config.yaml
model: "sound classifier"
win_length: 512
norm: "groupnorm"
kernel_size: 3
learning_rate: 0.0049
shampoo_beta: 0.95
precondition_frequency: 32
adamw_lr_other_params: 0.0013
max_steps: 3600
warmup_steps: 100
adamw_weight_decay_other_params: 0.05
Rows from block 2 of a small sound classifier, named by matrix and row number. Each number is 500 + 25 x the weight over its row's rms, rounded and kept within 0 to 999. All counts start at 0. Numbers have three digits each.
Before each channel's rows are labels from the 100 clips, of 14976, where the channel reaches its highest value: "responds to" is what is common among them. Only what is clearly more common there than usual is listed. The data: synthetic speech, music and everyday sounds put through simulated rooms and audio effects. In brackets: how many of the 100, against the usual share in percent.
# conv: width-3 conv, stride 2 (model.blocks.2.conv.weight, 96x96x3, each kernel summed), inputs 0-95

responds to: everyday sound (76 vs 24.9); dropouts (59 vs 13); reverberation time: dry (46 vs 20.6)
conv.16:541469522481483456521462541503482526507486578521517496505504487536520522494500562506503514480509466542529486500507519487497477507481475485527517519496477472498488496502498539506489464504504536522513471467502533505489528483488506495509472516538502538439469478504548469499459489508540509467

responds to: dropouts (57 vs 13); everyday sound (50 vs 24.9); number of effects: 3 or more (31 vs 13.2)
conv.6:532464489532512483494534497532485532484531473499541548507440460507497516480557490507503478485490509520457488503516522535491487521495538442471521464546486463518483512524530473500512532495471503546479508525475504510471490508513470473484511459475463467504480478479501495485505534508517519503

responds to: everyday sound (70 vs 24.9); dropouts (49 vs 13)
conv.12:537479475493476504514513531529465488460464497522483500491499470517507478485498487493537506499523566554520479534538493504541474518499486518502572514465491544514535481472493499512463484495539506500512461476507458477511495465492457499488500473486504493510499443489488513524519502473478468469

responds to: dropouts (65 vs 13)
conv.44:530462535451531530515518485544502503469476505506460558487496467495515516513536535504477514477523505487515471522473480481497471528474501528478527518476488485521466447498457482494521527493514482511475461510521473498534484512522478457500525480494447496472461524489512508514518466534516518466

responds to: everyday sound (63 vs 24.9); reverberation time: dry (50 vs 20.6); dropouts (46 vs 13)
conv.7:475522486493470472509477556517513541516506508496496518470490474514483486512524484534476470488478492532487518513512487510485535494475505487469516489456463519482515548504503521500523478483538514472480501499516471569488504496446493459475529502531500519519490548511483530499545540460504454542

responds to: everyday sound (67 vs 24.9); reversed (39 vs 13.2)
conv.57:489513532465509513480488519495486502500488516525460531534519483463446471464498483479482504475490484542515494509517509509518517492494503511498572483512541505458555503488534530501506500457475504528508514486537527531503551502442517508543524501515527512496508515493481507539528472453522499464

responds to: everyday sound (71 vs 24.9)
conv.77:476481544521517496526461480494520465511500489486497469492515482473523537477502490504563449514492474530481518448505509519509514486500482509540526500507529521481506488495524495510523468481511510480506502494486500459430524527464488510498561521473498531533489564539466488506515542511508476492

responds to: everyday sound (81 vs 24.9); dry (42 vs 20.6)
conv.27:494520477496488494472464502490496529488497481563488493500514478523527502479501471489504524487515496486455468484493429500474478442505496490483481528469471480460564494474517485525490550473478472491528511474528485495490549479518488510495457509488484546497506518506518514456482501490464507552

responds to: everyday sound (82 vs 24.9)
conv.95:506512513513505475497543476532545489509498473538507475531507495511497487456528495497475487493486514532468466451519489508514493474526481482514473515494499483527514521482559550526506523504539494536517537557504526559483493527484512496479450470555502486478499490476526510507486524483519454517

responds to: band (87 vs 24.7); far (85 vs 40.4); long reverberation (74 vs 40.1); distortion (45 vs 13)
conv.55:476553521524530526470460461477525520527525488488527488510487527467483486508491526489533499558504519499514492471540529515494543527495446454482484487524496500520506471479527486520498487508537511459553513494488477502484475503504487512482456503546482516487548503494469472494500481549530476501

responds to: everyday sound (54 vs 24.9); telephone band (34 vs 13.1)
conv.87:496469475493475527481502515490512461476494539518494473489504515517493508513479501473462539516506485474535494532500547478492486451499478486463527470559487495510464498502494513520477463510433486487447518491507478475486499521477518519511498574474480517486532479476498520544458524477480507491

responds to: everyday sound (87 vs 24.9); number of effects: 0 (51 vs 24.8)
conv.78:514462498470501487514480483530457532479493502508462530528528459528507574515496508469482506479531465522497534510457481488529520430452478500475510502481514504465497525535559491522452500514495530491503485480499543529498521484502527525519505485521503497517521499527478495515497484536515484486

responds to: dropouts (57 vs 13)
conv.31:523484480538534508494552518508508533464504520508481499498500491512499508497528479492509494472496488504507485485511470514519513507472505512473511427507472490523452475557528503495466509509492532497516457544490530450545460458501500474499552471485503444477498492486505530513501490557489528492

responds to: everyday sound (74 vs 24.9); dropouts (42 vs 13); reversed (34 vs 13.2)
conv.90:516529484528523459442454493520533460522479455519495477526505486494482488490520480502531507505528484530510510501514475488482537541527524526493522475510509537509530466477538529482509492473512494486517507510505504504528540501537516535499474510503490480490464564427514465500528518487513481468

responds to: everyday sound (89 vs 24.9)
conv.93:496468518461528519530466503542506536500528508488502485491469505501485515470492458502470490449482489484477486531536492496524507458491478529483488484501541518498504464489523482539462516526546543496473544537541539518497514515502480511517483514557518523511489490521483527547477509508531549495

responds to: dropouts (71 vs 13)
conv.59:489515499489497544514486470470434485484491504490509519515490468475523515480505489502501497544505483475470519478529489518513494505454495512468461540473496424493488540505493525467500543511513526527478461480535520516516496463443509492532519531491468493507509526486472499518512495558526522474

responds to: everyday sound (74 vs 24.9)
conv.11:479488468488519521528445563503496479514488544561485499509468460489495498528478509504497535521490532505539513483463523524505498475466501547466497504482511499506498505511529499504466507459452508507475551488520565498479509515477491511504495440508491553493520469500507483496494465484512511507

responds to: everyday sound (80 vs 24.9); telephone band (34 vs 13.1)
conv.18:515502481528459483489574497496507466496485487490530524499487497495453507487532490504462517494456509511495519509494480545483500508592481552555506479495493520498528502517487516458553530528491479507449478526518497489484485503481502507490495476512469494479528547542510511497508483509510488484

responds to: everyday sound (83 vs 24.9)
conv.3:492500504560508490513524511483529523508493525507474499474502536516524503550504476517518573503453485478530497503501485524483492478560486525496489541458486514491498492544447498464514517514515480518506535505524486504529515481498512492485483528480516480463519510517500497528534480486413507484

responds to: everyday sound (78 vs 24.9); dropouts (59 vs 13)
conv.91:518509454515491486454525482508502490512512504500487545466496489517490512504495493549526535496494502531536510491456499513481532495532557522498466502467489467547469472558516529482535537508506490557531486528513518539495487510519525474500513504491496466506495490565499516477498498474524547501

responds to: everyday sound (67 vs 24.9)
conv.14:500529532511454525494517540494514510484511513478544452466532516511498474536497497538521534469479492521490473526475554515529461485536520511480484486527518496471483483529480473498523506489500488486489573493509475498499463497500499513546546515509470524476496543530471513529518490546521520489

responds to: everyday sound (76 vs 24.9)
conv.36:558498509534541482502522509487495477503483482466540484472511554469465469502508539522475534487479499470557466501438526477536502489518508507476507507514534504521520493493481510512481491524487528477454553490529504494460499483520494467504514512480465492508515493509485521437485523484487471487